config.yaml
horizontal_flip: false
encoder_widths: [80, 160, 320]
text_encoder_width: 128
Rows from block 4 of the image encoder of a small contrastive image-text model, named by matrix and row number. Rows with one number belong to one neuron. Each number is 128 + 24 x the weight over its row's rms, rounded and kept within 0 to 255. All counts start at 0. After the name is the row's rms in percent of the matrix's.
After each neuron's rows are labels from the 100 images, of 14848, where the neuron reaches its highest value: "responds to" is what is common among them; "lies over" is the class under the peak. Only what is clearly more common there than usual is listed. The data: drawn branching plants.
# fc1: MLP up (encoder.blocks.4.mlp.fc1.weight, 480x160), inputs 108-159
# fc2: MLP down (encoder.blocks.4.mlp.fc2.weight, 160x480, transposed), outputs 108-159

fc1.153 097 [112 120 113 127 131 150 128 142 137  93 125 142 108 120 107 141 124 109 128 121 134 139 176 114 140 154 130 138 103 151 131  84 119 101 167 196 176 151 132  71  84 114  99 135 161 110 156 158 130 114 137  93]
fc2.153 099 [104 101 166 133  68 123 156 121 138 110 121 146 133 155 116 136 171  94 128 146 115  94 124 134 145 172 109 142  74 107 116 136 163 130 139  87  92 174 117 141 173 141 106 168 129 127 131 173 139 117 116  91]
responds to: leaning left; autumn leaves
lies over: wood

fc1.219 103 [165 152 144 108 150 143 150  99 126 164 184 122 184 104 104 129  97 127 115 151 161 115 114 146 149 160 147 118  95  98 114  85 115 141 141 112  84  94 131 155 109 148 110  88 148 139 148 131 111 133 117 139]
fc2.219 107 [123 162 112  74 125 138 114  80 107 160 174 113 118 143  93 117 142 111 110 121 143 163  97  97 129 167 101 102 117 135 140  99 123 155 156 147 164 183 145 171 131 113 129 137 165 168 126 149 132 136 151  98]
responds to: pink blossoms; drooping
lies over: foliage

fc1.410 092 [111 172 127 138 122  88 122 121 149 149  96 134 156 143 106  86 132  69 148 158  88  88 111 115 136 103 152 108 119 114 165 111 169 142 144 110 130 129 143 146  88 138 143 151 101 119 145 136 103 139 121 131]
fc2.410 087 [169 133 115  96 137 196 142 131 107 144 143 149  98 108 153 147 112 163  99 131 101 136 138 100 110 195  80 118 121 165 158  97 125 152 128 138 119 145 132 132 148 136 143 151 109 123  88 170 165 123 124 127]
responds to: night; autumn leaves
lies over: foliage

fc1.204 093 [144 154 116 115  99 185 104 102 151 127  94 129 148 126 143 121  73  94 148 135 148 119 155 141 107 133  84  66 141 137 116 120 132 145 104 137 145 165 144 138 136 148  84 112 169 138 165 122 121 124 146 119]
fc2.204 095 [ 78 110 153 116 105 180 110 143 119 148 123 153 151 136 104 161  92 107 114 176 116 169 110 110 141 132 124 133 159 115  60 144 146 137 119 127 135 100 119 106 123 117 124 107 118 126 116 127 114 160 115 145]
responds to: green leaves
lies over: foliage

fc1.437 096 [130 141 119 122 140 103  95 158 114 151 137 110 129 144  87  84 131  99 143  99 112 167 123 124 164 128 143  83 165 133 142 102 119  93  99 144 155 129 135 126 100 134 132  94 106 189 103 130 107 128 113 162]
fc2.437 089 [108 154  96 117 158 124 147 125  99 120 193  87 105 130 123  94 126 151 126 107 131 138  99 137 136 135  76 156 109 106 115 111 129 136 173 157 109 141 130 121 149 156 151 129 166 117 127  98 130 159 124 129]
responds to: green leaves
lies over: foliage

fc1.394 103 [127 150 109 140  83 137 144 133  80 182 124 176 153 110 121 198 104 101 162 118 126 159 127  97 130 138 148 144 130 139 133 120 126 120 145 112  71 141 154 175 123  93 154 111 121 146  94 170 128 137 114 103]
fc2.394 093 [ 83 161 105 190  70 145 171 150 135 130 141 121 154 143 154 114 131 116  69 127 131  92 115 101 101 127 128 174 148 169 115 148 147 144 131 147  95 111 128 139 129 153 176  63  84 119 155 137 116 135 158  93]
responds to: spreading; white flowers
lies over: foliage

fc1.476 098 [116 109 159 106 113 139 131 104 106 126 128 165 135 119 164  96 124 152 132 128 106 128 177 113 169 123 166 145 100  97 162 144  85 136 147 102  92 104  99 131 135 146 115 101 157 103 142 188 112  84 114 140]
fc2.476 099 [108 166 106 111 132 147 100 104  97 130 102 118  98  90  87 131 112 157 119 138 161 101  81  98 109 154 102  78 123 127 151 148 116 126 113 144 121 119 134 139 167 171 147 123 150 120  81 155 186 129  97  80]
responds to: wide
lies over: ground

fc1.402 102 [147 132  90 125  90 135 135 122 151 106 167 101 143 181 147 130 141 120 153 124 124 141 145 155 136 151 104 130 137 107 144 135 139 157 167  95 113 107  87 114 116 171  96 112 123 143 140 130 121 131  74 162]
fc2.402 100 [102 159  91 154  53 141 137 133 162 120 123 135 172 178 133 127 147 124 120 138 126 104 142 117 115 100 151 153 187 116 137 116 147 170 106 149  99 110 122 144 144 139 125 101  91 101  99 140 127 147 137 103]
responds to: pink blossoms
lies over: foliage

fc1.71 106 [145 138 125 178 131 125 151 130 109 155 131 139 126 125  79 121  98 122 110 129 106 123 152 181 170  98  92 121 160 108 116 139 143 109  90 122 116 133  99 115 104 172 125  93 122 170 144 143  71 117 112 103]
fc2.71 102 [132  92 118 139  96 113 149 153 148  92 111 141 114 103 125 133 109 126  91 103 153 114 132 119 124 117  94 145 137 108 124 126 123 118 107  94 131 118 122 118 132 141 130 143  73 117 140 135 117 142 107 147]
responds to: green leaves
lies over: ground; foliage

fc1.29 100 [101 154 142 116 118 173 121  96 109 142 114 129 148 112 121 130 128 101 128 141 134 132 131 180 145 141 125  99 139 107 149 166 104 119 134 132 169 132 158 102 110  95 108 101 134 155 131 146 107 117 103 122]
fc2.29 099 [104 131 110 146 149  96 131 106 184 110 145  79 111 131 117 115 172 160 106 119 110 122  96 126 138  97  66 138 116 115 149 105 126 125  79 141 105  84 117 175 118  95 124 105 119 106 147 118 145 141 141 194]
responds to: drooping
lies over: foliage

fc1.216 099 [115  94 159 143  88 157 122 127  97 144  79  56 109 127 124 101 134 101 142 130 128 204 137 121 124 146 147 125 146 106 143 188 132  76 119 152 122 167 116 156 113 176  95 109 154 153 126 138 148 119 145 120]
fc2.216 092 [113 107 134  70 137 140 127 134 149 116 112 117 130 108 123 129 163 111 147 206 121 157 158 104 158 138 173  79 152 123 128 110  91 150 150 121  97 141 118 113 156 151 159 147 114 145 134 152 110 146 165  69]
responds to: red berries; narrow; autumn leaves
lies over: foliage

fc1.459 097 [115 158 148 132 101  61 138 138 149 123 113 137 132 138 141 152 146 104 124 132 136 109 161 134 122 151 138 137 142 120 106  72  72 127 170  94 130 111 173 130 173 142 143 148 146 116 146 143 119 157 134 138]
fc2.459 105 [ 86 122 158  95 140 183  77 134 134 122 143 105 136 139 137 148 158 116 144 162 126 130 105 105 113 157 125 144 102 137 113 160  84 129 150 117 175 133 155 150 165 125 130 121 133 149 100 151  97 151 122 119]
responds to: green leaves; spreading
lies over: foliage

fc1.142 098 [133 114 114 121  82 143 111 133 107 151 148 133 142 122 141 159 101 132 157  93 122  94 130 119 138 135 128 123  95 114 181 118 133 141 133 132 155 170  99 100 161 157 112  93  89 135 137 117 100  86 101  74]
fc2.142 087 [ 90 140 104 125  96 163 158 147 128 144  81 163 169 138 128 143 100 133 101 126 132 118 122  93 114 152 190 126 134 157 151 114 148 128 125 111 136 175 151 121 158 123  82 107 105 136 142 122 118 176 129 121]
responds to: drooping; autumn leaves
lies over: foliage

fc1.389 105 [151 143 166 159  91 140 113  90 120 154 118 102 121 119 114 122 118 112 158 154 134 120 133 123 101 157 141 159 100  96 124 120 133 134 137 123 148 136 104 159  85 104 186 135 140 148 182 127 121 132  73 159]
fc2.389 104 [117  84 136 135  87 117 119 161  95 134 113 122 137 148 103 107 109 126 102 162 139 178 133 132 114 123  99 150 136 108 135 111 140 143 137 154  83 126 112 135 146 155 137 142 141 146  94 161 185 110 151 101]
responds to: night
lies over: foliage

fc1.414 096 [120 104 115 172 116 115 145 164 100 153 144 140 108 103 104 150 138 103 104 146 128 122 119  84 174 146  91 142 147  95 113 117 134 121 119 166 159  86 137 149 166 136  79 174  86 134 128 102 156 118  89 122]
fc2.414 083 [127 131 171 120 161  94 145 160 122 167 114 114 118 105 126 134 118 146 125 113 148 141 121 133 153 152 100 168 108 142 112 130 112 113 193 106 148 170 148 118 132 124 126 110 150 124 109 124 129 165 112 126]
responds to: spreading
lies over: foliage

fc1.51 091 [115 160 152 169 104 143 138 123 154  69  95 111  95  93 137 149 125  97 125 110  91 121 119  89 166 152 114 151 169 149 145 137  96 138 106 172 139 170 130 112 109 120 128 152 113 122 126 123 127 121 139  82]
fc2.51 092 [140 109 161 143 140 121 157 157 107 165  85 116 137 132  92 114 113 120 116 128 127 142 125 100 142 119 117 150 126 100  95 148 112  96 100 142 178 110 129  98 137 123  96 146 125 169 126 110  82 117 107 101]
responds to: autumn leaves; green leaves; leaning left
lies over: foliage

fc1.21 101 [142 185 112 161 117 148 118  95 120 120 140 117  81 126 153 127 126 137 132 117 154 114 130 108 132 153 141 142 139  91 120 127 151  89  90 107 145 129 145  74 160  91 146 139 110  94 108  79 135 142 143 138]
fc2.21 098 [126 162 144 133  79 115 154 116 130 119 127 123 140 122 118 198  91 131 117  99 160  99 126 143 149 134 119 136 176 118  98 163 140 136 139 152  89 164 150 122  90 152 113 112 112  70 121  78  77 129 131 112]
responds to: night; leaning left; autumn leaves; foliage: green leaves
lies over: foliage

fc1.60 101 [140 129 101 151  98 132 129 128 114  99 103 101 122 116  84  88  83 116 164 142 134  94 152 128 195 151 121 139 109 124 144 143 153  92 107 161 115 182 161 131 138 135 141 107 127 143 150  90 125 101 145 144]
fc2.60 094 [150 141  95  71 116 136 109  90 116 144 142 119 159 140 129 132  94 131 131 154 101 139 109 109 148 181 134 131 152 128 101 139 117 171  85 110 102 130 117  98 179 100 141 128 127 104 100  96 172 123 117  94]
responds to: leaning right
lies over: ground

fc1.35 095 [116 141 162 141  93 148 134 129  83  93  99 111 157 160 155 168 129 135 134  81 126 153 156 115  94 150 167 105  96 114 139 125 117 120 162 156  88 156 155 131 129 178 130 136 123 145 142 121 122 133 125 116]
fc2.35 093 [161 141  90 149 115 139 137 130 170 114 105 152 141 171 187 118 111 132 110 176 129  69 146 112 158 159 140  84 156 110 114 131 115 117 117 153 114 127 140 148 141  66  75 149 149 117 141 108 115 128 115 113]
responds to: drooping
lies over: foliage

fc1.132 094 [111 105 107 156  70 133 136 125 115 150 114 109 130 135 136 170 139 138 156 105 174 123 131 130 111 103 177 113  79 112 103 126 155 101 117 116 123 141 115 141 158 150  95 138 123 148 189 115 126 113  99  86]
fc2.132 089 [127 126 179  58  89 107 149 155 121 120 148 139 132 127 156 180 107  88 131 115  86 150 135 144  91 136 148 110 144 134 136 119 133 154 139 113  89 131 119 119 151 129  90 116 145  73 139 126 114 114 119 130]
responds to: red berries
lies over: foliage

fc1.463 097 [ 96 147 110 156 107 143 149 146 118 140  98 140 139 143 175  87 105 141 122 151 152 117 201 128 148 133 150 141 118 143 176 171  88 158 146 119 107 108 147 160 102 110 136 109 153 154 124  95 131 142 108 136]
fc2.463 097 [ 96 150  95 124 119 155 110 127 163 127 143  71 109 118 120 132 165 128  89 133 132 107 112  96 151 137 132 130 117 123 139 133 121 150 130 136 121 146 149 142 134 136 181 147 151 117 151 135 107 116 124  95]
responds to: leaning left
lies over: foliage

fc1.17 097 [146 145 121 141 126  84 100 134 119 116 136 122 112 174 133 108 119 127 126 111  93 135 144 119 147 137 146 102 132 138 154 119 136 103 131 138 156 151 102 102 193 103 141 155 101 133 105 148 114 141 140 111]
fc2.17 101 [142 101 150  89 112 121 125 139 140 179  91 185 131 147  63 116 118 118 166 117  93 118 131 125 116 154 160 107  98 107 189 106 156 112 118 154 141 150 128 134 147 123  91 127 116 146  94 141 128 145 128 116]
responds to: drooping; pink blossoms
lies over: foliage

fc1.403 099 [159 109  98 152 122 137 119 157  91 132 118 122 117 126 137 187 132 124 118 159 138 143 130 107 116 153 151  85 100 154 137  95 117 135 154 155 135 115 135 151 152 159 133 169 133 106 132 127 139 108 119 150]
fc2.403 104 [135 148 123 163 142 102 139 117 123 173 117 100  99 119 107 114 122 125 153 112 107 112 130 143 160 112  93 167 104 148 132 165 113  99 133 111 122 182 125 158 127 122 125 144 135 134 136  77 110 136 140 126]
responds to: autumn leaves; wide
lies over: foliage

fc1.415 094 [142 115 155 122 107 106 111 132 110 183 103 124 151 134  97 158 126  93 121  83 189  99 145 123 164 140 136 103  97  89 139 149 124 145 116 109  90 164 126 106  79 168 172 148 126 176 134 142 130 144 156 117]
fc2.415 100 [141  98  85 137 108 145 122 167 111 128 164 129 130 108 191 135 105 123  90 150 175 110 128 125 103 145 119 101 103 125 114 103 148 133 107 136 110 153 154 165 133 100 122 121 120 114 161 159 122 174 129 116]
responds to: two-way forks; autumn leaves; night
lies over: foliage

fc1.165 095 [136 145 141 171 115 125 147 156 178 105 121  89 144 139 129 109 146 115 115 140 167  62  99 149 138 135 140 122 125 113 180 132 148 128 165  87 166 114 135 125 125 126 101 132 109 133 132 146 136 119 123 149]
fc2.165 095 [185 133 121 147 143 128 110 103 105 112  65 100 143 105 150 114 126 127 121 201 134  80  93 136 137 107  93 119 112  95 143 124 140 115 101 119 117  99 121 160 129 164 119 152 124 147  89 128 145 110 130 145]
responds to: drooping
lies over: ground

fc1.119 102 [114  79 100 136 177 123 103 162 144 131 151 142 114 131 114 121  78 123 188 138 155 130 147 127 141 146 148 162 126  96 109 142  82  88 135  90 110 147 164 139 128 132  95 133 125  92 108 130 112 121  84 136]
fc2.119 101 [ 88 162 122 106 127 189 124 146 135 100 143  99 107 117 134 113 122 149 166 104 111 132  96 131 132 144 126 107  65 160 153 141 127  88 116 135 152 128 146  99 144 130 140 128 174 107 141 110  56 111  97 130]
responds to: pink blossoms; spreading
lies over: wood

fc1.58 097 [ 90 109 138 139 144 139 156 161 133  85 152 153 105 159 106  87 132 123 124 112 144 121 145 100 114 166 166 135 121 141 141 144 120 129 137 167  94 145 143 142 142  95 132 169 114 103 108  99 111 108 123 108]
fc2.58 095 [131 133 105  98 118 170  71 113 123 112 122 166 129 138 149 117 132 124  94 104 102 132 104 110 129 113 119 103 141 132 160 123 107 159  88 116 112 151 114 130 135 148 111 145 153  89 103 128 126 122 107 141]
responds to: leaning left
lies over: ground

fc1.404 104 [113 134 127 142 137 104 144 132 158 148 104 151 101 151 165  91 133  78 132 149 155 160 168 131 113 121 137 120 154 112 171 159 150  90 115 128 105  90 129 165 156 126 117 139 149 163 102 141 119 108 104 119]
fc2.404 115 [ 80 121 102 120 111 143 114 144 139 154 116 118 148 117  63 130 138 144  92 131 142 166 159  89 136 131 170 158 144 139 129 155 156 121 146 143 145 135 150 128 105 118 163 178 114 121 135 119  98 163  76 102]
responds to: leaning left; pink blossoms; autumn leaves
lies over: foliage

fc1.93 107 [141 148 141 137 144 147  94 146 144 126 139  93 161  98 120 102  81 131 139 182 151 131 140 138 126 179 131 126  79  84 167 124 101  89 132 124 155 121 124 125  91 101 107 115 154 120 133 132 120 114 154 112]
fc2.93 111 [114 168  86  71 123  93  96 101 154  93 156 112 107 164  79 129 114 154 151 157 126 153 121 136 103 120 107 107 130 101 160 116 138 151  65 154 111 120 115 168 145  98 100 146 115  94 142 153 187 109 147 132]
responds to: wide; autumn leaves
lies over: wood; foliage

fc1.50 104 [ 77 128 116 167 133 127 118 136 118 168 132  86 163 146 155 141 115 103 113 155 142 125 146 110 130 158 151 117 108  91 100 119 109 119 173 136 180  99 176 131 121 144 174  86 122 152 134 151 128  85  92 100]
fc2.50 101 [ 73 187 154  99 144 126 130 112 134  99 186 166 139 166 121 138  84 104 130 113 125 132  86 109 127 129 153 123 115 112 130 128 108 138 107 128  92 131 106 166  80 114 157 128 106 115 139  90 116 118 112 163]
responds to: autumn leaves
lies over: foliage

fc1.52 110 [ 53 131 134 139 133 120 129 165 177 108 141  87 103 154 109 165 168 100  79 102 127  90 152 120 162 148 110 167 114  90 123 116 142 115 141 136 155 135 117 147 114 127 108  88 119  93 141 157 131 113 134 120]
fc2.52 123 [137 154 155 100 123 134 126 145 114 120 144 169 100 170 132 133  68 152 146 100 144 137 141 131 114 124 142 112 136 137 121 134 111 155 127 102 171 158 154 124 128 156 109 127 143 128 128 114 138 124 134 161]
responds to: autumn leaves; leaning left
lies over: wood; foliage

fc1.134 099 [119 124 108 120  81 124 104 112 131 172  84 128 145 129 132 109 132 120 126 151 134 164 154 173 137 144 161 134 109 107 176 106 134  99 133 125 152 169 156 119 152 101 134 192 117 145 135 147  92  89 138 154]
fc2.134 102 [147 111 144 152 116  85 103 152 128 107 142  91  88 121  87 122  86 141 146 130 154 111 114 202 120 127  95 140 102 119 174 129 138 125 135 109 122 138 135 174 125 124 103 111 162 174 166 180 160 126 120 142]
responds to: pink blossoms; drooping
lies over: foliage

fc1.28 104 [121 115  99 149  73 118 151 128 163 107 105  80 106 127 117 127 140 129 143 176 144 102 164 128 107 141  97 152 129 139  86 147 120 148 123 125 149 113 123 115 151 127 125 146 128 132 105 121 109 140 118 162]
fc2.28 103 [ 47 104 113 117 114 112 135 138 129  99 163 138 154 140 143 154 129 135 111 129 151  62 139 135 142 129 146 148 156 158 142 142 129 126 144 131 134 111 146 130 106 111 120 127 114 118 135 146 124 128 128 102]
responds to: branching: two-way forks; night; leaning left; autumn leaves
lies over: foliage

fc1.23 091 [110  89 130  99  95 110 122 155 135 138  80 127 119 173 181  89 154 117 132 141 137 117 140 123 148 149 129  91 126 162 126 122 132 143 119 124 170 144 151 164  92  98 110 145 153 135 168 131 127  86 104 129]
fc2.23 095 [ 89  90 144 161 105 123 124 143 123 104 149 122 149 102 153 129 118 113  89 109 116 138 123  77 161 143 110 115 132 103 116  97 151 135  97 103 110 154 108 167 135 112 199 155 161 154 118 138 122 127  94 111]
responds to: autumn leaves; wide
lies over: foliage

fc1.209 107 [119 129 133 158 146 112 132 149 127  75 123  97 122 157 101 149 105 126 130 109 142 140 133 109 185 132 152 100 149 130  94 113 133 139 124 160 142 148 178 103 196 123 177 128 152 178 116 123  94 129 153 134]
fc2.209 110 [155 128 128  98 135  81 138 130 144 111 158 110 119 134 123  81  93 110 132 140 113 114 129 113 131 100 116 118 152  71 146 112 133 147  80 103  88 134 125 126 141 139 133  82  99 111 136  97 141 126 135 158]
responds to: night; pink blossoms
lies over: ground

fc1.360 095 [127 153 145 147  95 175 140 114 171 105 138 103 162 136 133 113 142  84 188 109 123 140 155 118 110 116 104 144 133  96 157 127 132 143 120 144 116 130 123 137 141 126 110 128 143 158 188  79 135 104  93 106]
fc2.360 097 [121 107  77 130  98 116 149 108 132 116 129 129 129 153 113 153 166 141 127 131 105 158 133 148 117  84 131 145 193 136 133 121 134 147 109 147 132 121 124 133 103 107 140  83  91 131 163  96 107 146 105  96]
responds to: wide
lies over: ground

fc1.121 101 [125 168 149 134 142 108 164 145 132 109 138 109 115 137 161 162  79  98 103 124 157 142 133 123 126 157 155 147 119 124 138 106 120 147  90 155 144 135 178 103 133 132 113 115  80 107 149 138 100 132 123  58]
fc2.121 124 [103 132 139 125 127 126 160 163 159 112 111 178 163 132  95 135  98 115 123  99 112  98 159 126 142  89 168 129 128 116 138 154 145  94 105 110 126 130 131 119  94  88 120  75 110 145 148 114  93 125 145 136]
responds to: autumn leaves; leaning left
lies over: foliage

fc1.454 100 [103 130 158 145  92 132 106 152  76 104 100 135 109 146 118 103 138 112 173 125 159 149 161  96 126 152 134 120  89 152  94  99 104 132 145 125 138 103 135 150 140 104  97 127 125 169 132  90  72  92 101 120]
fc2.454 087 [109 123 115 122 116 126 136 140 160 113 130 134 189 117  72 169 146 133 151 144  91 144 119 125 144 137 150 125 147 115 116 205 135 137 158 111 148 158 107 129 109 115 166 122 162 100 155 107 162 133 124  93]
responds to: two-way forks; wide
lies over: foliage

fc1.376 100 [118 139  78 175 101 150 130  90 113 182 116 142 148 122 116 147 140  76 143 122 152 134  92 106  87 111 144 114 101 110 127 182 118 131  95 150  61 103 124  95 119 121 157 179 127 115 119 156 118 137 105 115]
fc2.376 095 [137  90 119 150 123 146 129 167 172 145 128 129 141 123 154  92 137 133 117 104 105 109 135 129 139 136 168 106 130 150 130 150 128 124  79 100  91 139 121 144 100 141 181 135  97 151 161 127 101 162 171 130]
responds to: night; autumn leaves; leaning left
lies over: foliage